A small contrastive image-text model, trained from scratch.
Model: 13.6M parameters, 64-pixel images, encoder activation gelu, encoder patch size [4, 4], encoder layers 6, encoder width 192, text encoder width 320, text encoder norm layernorm, text encoder activation gelu.
Training: soap at rate 0.0015, 19700 steps.
Rows from block 2 of the image encoder of a small contrastive image-text model, named by matrix and row number. Rows with one number belong to one neuron. Each number is 128 + 24 x the weight over its row's rms, rounded and kept within 0 to 255. All counts start at 0. Numbers have three digits each.
After each neuron's rows are labels from the 100 images, of 14976, where the neuron reaches its highest value: "top examples" is what is common among them; "peak on" is the class under the peak. Only what is clearly more common there than usual is listed. The data: made-up ball-and-stick molecule models.
# fc1: MLP up (encoder.blocks.2.mlp.fc1.weight, 1152x192), inputs 0-95
# fc2: MLP down (encoder.blocks.2.mlp.fc2.weight, 192x1152, transposed), outputs 0-95

fc1.456:138148157111145128128157151112105115123089058116141108139125145100116128177102129120129145130123138164145155097138101143126152118127146130093129158127124115120119080127124174087089119080119155117129153106139139125085136135122127113136142147175140098165140118155161136120145106144130143141
fc2.456:104126149107109109108121125107178127143192140150151153184141049099133148116112117152115143132123112158141103092132156145117127150133156082149095110108135178120118126157107141148125104126161070129126113162123127112161169107181090129143133148145120175129115136103104098139124130112160140139
top examples: branched; balls: twelve
peak on: red ball

fc1.454:074121152102140112169144094093141123168139093122132144155075111117100109079092137121111091128133113140144157101142136096111096166161137165130143106112107135156107136130143143133108122129121151127125131120157142131162155184114155152106133132127137101112060123127104092117106147138121142172
fc2.454:099156094083121107137137125132161114137123147116082136113121098150202142155160150126131150104138130141108108118115113117142155095139122103125075113133096091114157121131132093117133091147140116100117136098109114123109159115134076066104122125118143126135163139150162145160120128135146137093
top examples: yellow ball
peak on: yellow ball; orange ball

fc1.133:149111153125135115132133119142131156079087124140159112123110090132131157104123132147087120098145156100114160186145115121142139151117161120133126152122139112122105140153135079135116136127159163113120100103138144109148111133114168148112122072106153151065096130163177111122138162119114134114
fc2.133:058147127156103200141125122114113113137141094157077151134122153094170060130134113128147149132130112143151151085102125104119097138124122113134143136133119114152134119145120131120122108176101081115118131121112130135137143121140156113134137142179092154138144139140141106107135174096133151143
top examples: green ball; dark backdrop; balls: three
peak on: green ball

fc1.278:120121090153115112110105168164131115158134139117099176107123109111098139116139125090105067110090133116142133113070109121105153130099126106123135127112159085082088129118137110147126145118155113161140113107166129118110127128132081143119083146061147128142118191093068122175105144115107130143
fc2.278:114113118155107106121111150112101168158105143104079111136153145092120130172146122123146132160117140102108116138165117124078115129112121109110176130129179141156156109139131122081100059138061097090113122181117146152158090129119106142122117158144161116125162119153118111149151117111094107136
top examples: dark backdrop; balls and sticks
peak on: grey ball

fc1.128:130138124090124147140130136098155147126135141131149111129143120148114115125145104110136130090094097129110170127165099133141133144116144085124142141108155108137125111137126114127168117133183140077089167145108162107108151134116102138157107100148158158127108121129172180087158071135119107176
fc2.128:127112168168150102124077122122057166122096155108135157146119131159123144084127142133094138117122128121135143144118158149130120100142160157133122151131136136131196096111144099148137167114142149139145127093141136122120150148141177101121114148095133107114123135121185129124139135165120101099
top examples: balls and sticks
peak on: white ball

fc1.710:124093122135114141119122121168207125112127090158127127079139111115128121047122133114118129152147136138177140128096148136125087103123127105140107178139175155106169138164140170128174143123132159145113154136150148140151145107121111143140118120125145132087216156109148180119142133120143102126
fc2.710:136149106125127124118087127146108108128152087163103156132143104127131127147160115120137101151140118139136124079156082146130079096090143088136109130164167071127148115163129152147125117129130093120134145114089131137131104129172130133136087136143105130124143134124116106145132126131138142121
top examples: purple ball; balls: three
peak on: purple ball

fc1.140:130100088122136162147137152118122114143131169132181122166113130134135164121152102107094113134107096162169095136137110166111116128100097141140103111120140135175098114137157172118146124107158144113128126120113103148106151157125179117103107127135163119149134189113140148108125128130172019145
fc2.140:120124174105115118149119154170119169140164138140092119103131121138100088157120170183132147114178132105079144154126136114180082108115150122107197137143104181137139122171136120143151104087118108138114147174116143136163094127121132109106158121116099125117093096153140156120132140138118160131
top examples: balls: twelve; balls: eleven
peak on: stick

fc1.583:127128119129081145110123095167110096085137093128102103083150088101128097088166138062145139139101127185151106113162147144126124123120120133115155136184112124113121125130152134129128138105144106118092100153173123141126146150165105183119118120112106133098167174115119127139168104145140120150
fc2.583:127158114118104155142138143136181186137166095178093164155164061116106131143112127176160133141169134109095118098051084126129131106096133148130132101189137105126180122145102111117131113130140096135132156118095109123136155147117084128120137134155134196132091142118088100145125129151135121164
top examples: balls: three
peak on: red ball; purple ball

fc1.228:137125129136171120092107134118108169122109131107138156120171115121146105137150107154106150146117112130121157094092080088093088156185119122157134115151153165115121135119123104180140114136139124169148095152115133139125146144123133148141154123129115073136152174143129117130088189120129111122
fc2.228:134141072119134139133091129114109149155119141116145139157121117181099107106128083135148132127088121115113088157114142131139136131059136141143134122153148142138097099126132105138125133144087162093140107086138161131139117122123108178145130117104197141149146114119143163123126138151145140121
top examples: small balls on sticks
peak on: stick

fc1.628:142134127162128141127128169120138109128096132135146138105119129161099141115134129133112109113096136173148148134128066153107123128181147114137126143114138139155125119065120153165105136130136101065122108121168138110170164075155085148106135166127163112136131146103135169160123167108135102118
fc2.628:116091162080123081136139134115120132158166128094143112173102141097130116144111147139133117103168139123101120122108181169119155110139128125138157122076108104155106126148122075159127133140143189119127142172120134144073101136141130089136099132156087135124092106115084109072134086115141116156
top examples: dark backdrop
peak on: grey ball; white ball

fc1.658:116159115122122143118126149144112160117153112111132128119158168134129093119195128142158189106103133088156100164138065126113136155136104132167133104110175102144165095106103132133124123114168147075131102140119129130146106090122136134133123150142138158103165132105133146150123127134128112121
fc2.658:145119110096130079122115126142145136150136147094119119140109124125152171130086130160145115185168147158127125153103143129107162116104116098101099145131117103124115177167122118095118093106115062084118142159123121132113070130122067103133106131120123161127142108135146120125117128128115109094
top examples: purple ball
peak on: purple ball

fc1.25:100084158156139119136136131091130168127120171113120164130115120115145130168112117130140133135120126133116165126098163095137129152144088134129131116140107147133093118148122133114119141158156125091133108133169134126108112104108105126119111139094142132124097147137072168127171093123104127166
fc2.25:154163078117093146121128135110158069121134084128120080132139119135128146100150125117149109123145138109114071123148116147181112080103154142110127117127095137115122090079160092131125135127105133160134108126088128138154172101167143129106148118109110110148144135147141111124114143117136108094
top examples: yellow ball
peak on: green ball

fc1.32:130121130156078139124111140159174105164124118105115155093134115116104148097141120111114123071117127179142128096130085156115127123146104115168108093119154120114114141092133131158136145128153129064114152134152142103153113043151160146100112151088133146125099131098129173182172146120111104159
fc2.32:112071152088145080119126133124120130185133125111089125163089128089150118148122154163135128149118135153120143155119177136084148093126127131124143142088146088140131148129122056150108107128125146106139140137132126131086141130140128090132104121145119107135123126141102079104128101104152094107
top examples: dark backdrop
peak on: grey ball

fc1.471:150092131155148127147096119106127103139115092103105131139164123086160132169138136111114161168125149121120069117165157118138136160137114117163102145132159144126081125151102122086156104126195125169131065123138138157119076120120166119121138148127141151149134111151104078153125116124127115128
fc2.471:068162138130138123140118118115103114116145139089162087124117139152070126094158148086152122101144147159108169082127118078132202093140106131127142094095111119136176148126138140134127132145114178149131149192119157116119202131147133129127138124164124139141110119102141146093127131193117145107
top examples: balls: twelve
peak on: white ball; stick

fc1.393:108133134079152095130137186085095097161110142121156107159150110145125096134098172122108122151097140140142155119136132134164154137126114126126098070170173153113158126137146152146153136162096136127151146122119132131125120133105123071122123155117141101186115157148124140156149105134134081121
fc2.393:101148157127179121131117114102150147138170115129110124135113098110067123117146108167127140160129124124119053143101138097117112130125166085136115146155122116128125160152115144055123090101156124121137117101136138106159138144150137125126136118136155145125101109111133137097119142153105136142
top examples: branched; balls: twelve
peak on: grey ball

fc1.444:123125134146106157096108139091138102175112086081134137146143133154158136159123158165150129143078126111159162107082147066106128119142094158073131114137133156139150142180116145120166135117146127115130117136178174112131093098138143143157154148152115158117113152158119158132138087109140131141
fc2.444:171166091113144123142098132108151141133153119126121134122121080136121139188132161136144139095129136142094112131152072143137158109126127170137112139142145196130161130151108123153125147129125126197131135134103120116165130131165187089128118111173127143129055132124119114152145123094140105133
top examples: green ball; small balls on sticks; balls: twelve
peak on: green ball

fc1.362:123128085113121185160130167107107098191125117107157103183127117153138126143129113118086140116126127129158105085136109176129147107074085141130096091115157150128132114109132173153146120158115155102122121142142109150077089117134135120156109151136148129166124136176130147131131108116114064132
fc2.362:121140145127125105136092110158142169145200140130119126123146102139072128151170137179112127137167146103082119133125150115148100146159166100120139152140079115120106138150120121089106119104142085106137109120081136135188128125114083102116159132128135131152100092103133124141125145152099153123
top examples: branched; balls: twelve; balls: eleven
peak on: grey ball

fc1.705:118130148104131126107174173098141127145084113117139128200150123188128128096120130124156143120162176083080151138097154129131111119104151139129105100130092117122119165123161134114153120139166127156145154154095128107143090117108134142148108115149123102117121102131093134103125141117117117136
fc2.705:083147093163117110128125132106146085125092140124140124076085130093097137196120139111137120115123112158094177099137110098095113111182115123110139124112115129121131099136135116147123101192044126118124098163130124131073148151143123111142125153161127153146102136159096144140113120140129115124
top examples: dark backdrop; small balls on sticks
peak on: grey ball

fc1.599:113129110075111133128124149097092073144128146111135099161153139128139108125123148105114119140121115125140099100123121131134169147124105118152068072172183154130138108154132164152157120179122147094141133147107115131121120116143095097133125139135180127190089130150130153187163096118106067129
fc2.599:108165181146153094129117137136157165164176114120138137149113083131073118138139117164127120149124135123088108148099171105095101120138166096122134150120114072137111195140117143077121130090133115129144135145123118098152113134137158124126125123126131130127104094103133134109127140158142134134
top examples: branched; space-filling; balls: twelve; balls: eleven
peak on: grey ball

fc1.396:136127131149089119122083161174157115131155133119130121105123142114094155110140112114148115059120104163146130106130079125110120132141101093155112134119156109135102128100151130169121150115163095079136154108121131110166118086152137150076116144099152138143108122103139178156136135111099085174
fc2.396:124078132138128089140138138117107160164089140091125143170102095096130134128114144161107124133104139130139160105122179171127136093126162159135132126104161093126132105111128076142134132134123183101141146126130130133080148124141148086124097138144137087130103133152140095107136105107138116109
top examples: dark backdrop; balls and sticks
peak on: grey ball

fc1.508:099130141123108119125144134154134151138124159176152145172137119093160121069143102124116122083115139093111172130130132093138083118124103137119115104147109102112096152158134153141112123126104119137129106142124094118136064135137129140105104112107127091095126129178160109149121126134131107111
fc2.508:140178103143120150137169137131157101135131108172079114122130171036112108147147173137130118143151124192135188094143134141123089128159070153115135135091116124136153078153112147134123131142132133092129135127080137116124138140153142119128119126154087135137123147101108127099121136134145137102
top examples: balls and sticks
peak on: grey ball

fc1.496:119154116106155140114148115194129131161083090105191137145145150111145114114093134099103150110164123124121133162138132125156122120128123118106116084140143136083117142119120091123104142136104126170152132215138117111143110105099133122145119120107139154143134144169159145170099139102124116098
fc2.496:131182129148141159130112137114131112111091180144130159143115122146098132135129184160100142211141116111126171139135160096144122139106159150140094160150112108124167122098157135085122092077168101144125134091071103097116143123107139155127166134157112143131169141120129124145115104176102144099
top examples: small balls on sticks; balls: twelve; balls: eleven
peak on: stick

fc1.48:132155122125110171121127116168125143120122111157137117126177117088114104093117087112129141151150109148140127125121143136118129111117134110144094133099156077111118131140140148107123154103126152117098164120104131100130135106119136097106112097115136091115255152103143120110088133150117126126
fc2.48:114116111111123176122088125145126088110148113136124113122128098154128112159150103077140139133140121124112110104122094152117140125121174110119129127129148116136168137154125153139133146137136128177129144136105133137143101124142165107133093130139086151128152133131143111128124105112117125105
top examples: purple ball
peak on: purple ball

fc1.636:092122172138130140117141173107141127137074142111093144110146144166113167096124101141175074137151182101101113195079137113126113127146118120107162154128122092119079140111170119158121132146106133130132143114116139112138132092151143148134127152132125130166152121128105142117113149133104116158
fc2.636:144119130136124081161114104148142119111174127127176113151111077077132138141116134120128135082111131173133167085115151105142139137169147146123126153147101126130136169127128115164113074142144168125127114159097142127117091144112080149118101142168164089137139076122120074153129149117157177151
top examples: dark backdrop; small balls on sticks
peak on: grey ball

fc1.164:105145147132098109161111132140120124159118083158131138088136162079140154151165121154088119129151115177136122076133115121144153132055119101118126152153135145156114069136103135123126119123159165155125087114137137112085089120131123084146121147120157115152126116130102119087143127126143145090
fc2.164:115122141134113074143132119117181106119158110117150132152127084075123128106116146138111096132140140128151183097094146161123120099128142114163152127126115125137119131122142151141093088123099121108128137124080138096172154118142117103137133142127136135134084144121120084142131139110142081112
top examples: balls: twelve
peak on: grey ball

fc1.482:117141108126122126108094144166137111177126144125174120183105139110156137131132134106139123114143099137163110148136131182134119141110111125163117096117151127158116136144157154112101137113189129158139130116140112136138156147103188080114058128144159122158139157136150163133131112138169070126
fc2.482:103138168106130137121143143167130169116147147104119116106148098113092101139131131182115127132141123061075173122100125121168091109116140129103169139120089152121132153101128135112146098141104105136112138195117115140116127136102105120118173139116097136125075124128144155097129129149116137124
top examples: balls: twelve; balls: eleven
peak on: white ball

fc1.381:180119131155125151122130101111127134090105132097093156064138123143155137080123123100120116116129123166120155152124149111117140152088151113122155108163142118120139131144126132136132127145117108168104141117124125107115129115140105194108090121155119133073138156126131114144137085129113184134
fc2.381:095112147166121107119116117147179154115141110091110158113141103168110085133137128161116116124158123098142146142095127128169099117156123117129142117153151114134118182179120107099158146132137133147130147148137146121148162124140136122131143110081098160137119117103141123042134145173136135148
top examples: balls: three
peak on: blue ball

fc1.558:162087161118101140133145137177108101156132150100082163150140133099157125132107136114145177129127099123151099124134144112141163137089122133168123131142131138128075133136145154111172114072182176163113098138131151153134132123143160140129142164150140135118137148126150125170128095120193109155
fc2.558:078146138120121159102121137146157130117173120141173073120166121126107135157162153118116123119154136166096160119141121100148116111153082159123124109122126158116179155160128124115174146129155132126109124198107132132128171109117096108141136143147120130134111102141138129109117180167110151175
top examples: branched; balls: twelve
peak on: white ball; stick

fc1.307:092135134072134147122162099168103131147133101126143171110080114120128120106116165119154148136076120163166082133139073105092130120136137159101125134124126113169128077112120093145125125120153160123125118096118163177150121177110109138117153137158145143138187171114090065128129127113137126121
fc2.307:153126143103139120132102118160142114147110136070107066148176101120129127183116124139155118135123141105084140119152125105144141162111105117126177111079110168149152119164139175115097112121104102078129147149145123127126124106131157106135146135094166076151125094157157170181116132121118126129
top examples: yellow ball; balls: twelve
peak on: blue ball

fc1.62:112094178124130114137142105110124159110096157152167110157110101087114107096130098113117149113121152063125152154135141093100104145130131143101132127151085108120133155130158118124148143155158156105119115154127136105125098136159093172101105151164115101125122144169141119147132138144103113132
fc2.62:092169121163114093133141131107138108164130138146100135100120156053094122128142134086144127154149126206159169090140115110129109116160097127153118144103139099135082095136113118123121130166101094072126096148103132129135111147139152126150105129136128146129120131130083142110124136113127131100
top examples: balls and sticks
peak on: grey ball

fc1.216:135150137095116147159110110107103141147129137125192134146121141143139122117148102151156131110098096096077135120142123137110130144095139114143138125127170077157104120124130131130164130154220160094123159122138124112123197133114131117156099115156149126103128110129143148119150080139161142148
fc2.216:101090121153147111127135114103072144116058145094136146137132108140110119082136137124128135124104131128166143157132149162111141125112150154122137132115096137129171080090137116160131161156151105128153131112149121129100140109140182121141151126094100101123140147143154129092129101164147111117
top examples: space-filling
peak on: white ball

fc1.248:156157147138127133145134129107102101102106145123131148092090177134151080126122155132128101124096116132099082115134114140093166128114121140113145134129125115157147142135128162138142133097136138115129104116166094128147132124151134097153153120169141113135131132125162116139105093092197145181
fc2.248:099140114110156151129146132096156113134138113105120132124146123164122148120114107126119151159109126073170125174172152164108122153106170116098117132158126166113151114128127156102131156136128100107152119139115133124104203124126118096151183136103109148115164152131096118098108124144102143142
top examples: space-filling; dark backdrop
peak on: white ball

fc1.565:119110093097108172120130134122162154141123126130071109131108117104124133140108115137127148139150128123131147102114134118063115124172119145148149116128129136132131128089129133118127134119105162121129171122144195117145077130120097062125136119126140141156153114128144129114197142145087126164
fc2.565:150165137183115133131107136145095082096111062144153101110111134157123137102165162137132127119077147129142107105133154153171151138088123122123106149157097112114118102126171163187113130130153121146142111119125127106115160110109112195121086117100119136118135172129130131157129127142172114125
top examples: space-filling; purple ball; dark backdrop; balls: eleven
peak on: purple ball

fc1.728:167105114105123164134135121134126133133154129133101136181139143132097153116138148154122105129086116137138087127112100140088129093140107112095134147136105144140139070118107136149080133109090127084078165115094132157147148133175116139146136095141171154152169121149120133134112154115130104186
fc2.728:177146117151112125136125129154113150173127114105143153153150132159160139138129112154119146167095123147136078179161066133100144130140153110129109131138177139114149100103133128118126117054116068131128139112141153129144080140098123131121146129107112089131137181138107099184133116125129109114
top examples: small balls on sticks
peak on: stick

fc1.392:107111119133142154106114077119103171078137109150179097081131105101140132095138112121093128066124091123150137161116115148127162155117137122123138175123184120136135150146118100140136165121133160101137100122130141122150146134105129180107124112152103108112140122167112160098111111109126116138
fc2.392:113187119173118147142140123142121125139144111135082153120117140116100109105138125144133114170139137122087157068111112156094128162077159118110107142129106093107094146116126166117140060134093089092140121141140132104116117124115147082125121125165132145138106102105146117153133207115128146136
top examples: balls: four
peak on: grey ball

fc1.263:099145111132116140142133115103090148132120122174130106155145146100084123117106103131131146136175136140122130153172116164128139124110161136174103122071166082152105109122103176129130147114145144132109176104105128129090127154112134088100127150122138095158178138120117116122089161188111152109
fc2.263:128133099116114176114100117129140090115147157123107142126114089135128129185140124092154120138148126082097106112107103136127158153129173121114164111182157139125196120101146136163126131135137124161121130133104132122160136114156157101126113119155105146118162157138170101125139105115118116117
top examples: purple ball
peak on: purple ball; red ball

fc1.611:152147116146073132132104081103135108142157143133123127154126124156115124051163144127142136128155139141153089140144129112127134142130128184147100165122063152102099127147166156101102161107090157112149108147115111106152116160160130122111136089118145120137110144109150141083110108142122114106
fc2.611:171077140104134153134130130095162152138130130134106143123148092148158138129138135149135137175130128131147172167129137137122100107143116148152138124151123115122109139103143092099110100090129088139117150118110148115122094127111140098119091115117104135123118122130124128180137164081165103101
top examples: small balls on sticks
peak on: stick

fc1.317:101102128128141106149134109134159083145122101116159151122115109091121119043068080124135076144107126220104140090132193091136075105152142126137123103121138118137106114116150141106120113125158133101120115116149129134117160155122091130144153145098163128117142105135130145129134129134135136140
fc2.317:061152134108139109151146120138132131103142126113115136107150159131182152156099119094122133162126135140126135163094123102126130102132175097134115122158122143113101112139128123095123117106104110092121129090140136119098155108140150117129145135121156110150196138131124131149119172189152120127
top examples: orange ball
peak on: orange ball

fc1.480:139175149145145107145103131110089120139159139165148140121123068143126106125154155093073144151119107136138165117119170143118097128122157129131115136090173138130128151130123118111116096106135141121139127152141087098143085127127133160123102105142147156143128120094102139148131094154155105141
fc2.480:100099101121100129134110126102157133124108135131143135113138137125156132136130118124157130084153134088142119106141144130155138135116120164122115127122086131098128069137094158152147141164143130110131159042096122135075170125171134070142118119119130099124123132137169131082121122127109146091
top examples: balls: twelve
peak on: grey ball; white ball

fc1.383:165105122133129106123148052123172121098087071120143117068106140134105099104133107112133116143097159131138148142164120139168120127151153119140129105203130116139144071180141124146118096143121131133080165094128140141131147141144111098155130132127116143122126118113151128115122109122081171104
fc2.383:104162153187084120125136103131141092169140116175086145113148108132153170154147180134104131159123129140095127095151127090099087117098144127122165140144114072134138172127135099111137105109111098131140131157101133138138108136122124163155121116128142173134128152142096100132127127168137149098
top examples: yellow ball; balls: three
peak on: yellow ball

fc1.493:130134152122108122135105132139108128163165090106126144111141131081122137164173129104144168104137122138153118098176098111168137150113071120101070121142123153177124133127122146090155125115162156137142093149118129154097084131116138109137126151156189111173136130137124052130150150165115127126
fc2.493:119144142108124119134134128120177114152121139083132092144127107114075126137153138115135097153145145131129166063103129093087134100117119111143148126094101132153121128093147148145102108132129120087134125133092131117176142113133101129137135148151113114133065118134140166109112102156156123076
top examples: balls: twelve; balls: eleven
peak on: grey ball

fc1.553:129140120117122149140127099130140172098148121070122201091076078128123100103113126116141118112147098141131159123129120100123115099119193151146186166144104126141138107141140105159122125150141134130118127136138116173133114124122198180159095093124098140086130102123124130113129178149108130110
fc2.553:135146130087125097120117124089159095174142138112112118130129060145157173117148114158132133124099117101149128079115155166155090159116115107131093129134084100130114101190124108104175103094093140109123094103124113127138125144137093092103110126111148132124102112136118120146125146165077179098
top examples: orange ball; balls: three
peak on: orange ball; yellow ball

fc1.756:154136130134154196127103097090138160147141183131164126126141160167124145168157168096140142132118094102142138111140142132149124149139120176087116137136133155175157131147112107129121125122113143123179119125103130111131132097127158136143137108148111095137039171157120094121116117099132137139
fc2.756:147141104126164152124130137118128147103150133140148168141169167120142130162072127108132115137157136148120180082117119134105085110107196145140119131208133112135121099195135124153129121096113144094130112156096137118121159126170178124142149130136121094136127097141115092159121140127128115145
top examples: green ball
peak on: green ball

fc1.568:101109141123147100157111115089124082165121049090135129146074080104147130089086124114123102133106155167087140116133141091100095137145132141115143116113122137161102113150133123149163143154136134148106105109146118137111128179150127135157124144094153147119039105115119133134136146117136138136
fc2.568:090140106104148089140168133151135101129118135086090128107101101165201127149148113129139146128110124143099103146108135106098150097117106102130113120127125119119115148154124119103122113159127099114127147105136113127094129125158085106113145129076184146143150119130143161127132140164148129117
top examples: yellow ball; small balls on sticks
peak on: yellow ball

fc1.219:174134115084137125106121188134101081168114128097139160162113094117120129142100120121185156130110121145115086112139149099119127157102088148152117077181139134105119086162146142123167146110186154165139086093140143152149096132131120108137136183148141134153128109106122108159127120147146126133
fc2.219:063142151101142088141125115108155160159149157118157088137157091131129106148135115117108120101161142106146149080134133107111112119120156107104155120081090172136121168153143169103120098126110101075127150195116117130120172119119154147132153141107120116123077136100137167088118117166097096136
top examples: branched; balls: twelve; balls: eleven
peak on: white ball

fc1.588:105126109122118140118110119141149140132125112151111113148153102166102084110158121146126211124138171072131119170121033147119138112120128113138149141130150096101158130126114189150128155145137103137121145132131122139112110114154109150145091159144112132160196128107162161107143125105124133113
fc2.588:075116078120130135124136110143111128126108110114114122119131128150150115179124121136123144159179126118138152152086089118123165107093157098136145127157134105127128143130126110129132138134095097098126124123120129125070092113153155143129096140101106168128128129122171108114120117104108116134
top examples: purple ball
peak on: purple ball

fc1.60:116112150152120110101105143142121130149117130146119126139119147112085160100145126118097079124104152141155146100137112125124145145162109104175132159144156138123098133088177119166139145108142122091161107112157116127162113114149118094106127163109137121169129130124096124147154184114089120196
fc2.60:086121106124118093121131131120119130147138132136100128149107101075146126152146146128131135128101129115109142078123167162155115142120139193132111128078162099135104110144147133144145136184116173119128128105133143122094102120150144135122072107122153081132115163110100140126127140107120128098
top examples: dark backdrop
peak on: grey ball

fc1.281:092130155134131144118110095098099128110153132142153124119098103112187115130162128120099120100121115099121161148105118065108122141152130153127134129163103133158127154119140119123145150120174162140139096142095122133111152103108114185132099145170102096140159122162102108093109141111140147141
fc2.281:089164100144115117139120108122107147179122157087118096097117189117048117121133139152092118152111123143167184133150113132098138159076083079134125122102085104129124135122141152138129074148077093072132112161119131116134107128121155062130137129161141121113083129125125119120138159156140126137
top examples: small balls on sticks
peak on: grey ball

fc1.524:129137103120151149115123154106091131117153119114178163110119127129106112108138154122160153107148093130161117108149177161186156091143132146113154149122122117143164108092094128127117107121132124139121135158097095102134143086109117151123122113125135140097140154168113098085108144149073099091
fc2.524:086152081122102167142131112093148095100115155140112140107124123140138130149132139105111135181116144094080145143141112125077102143078103094148079136121143123127142188130145115083120076104139100139122142062145130117096102138083097145120140113149116134116131149140148164134114116124139136142
top examples: small balls on sticks
peak on: stick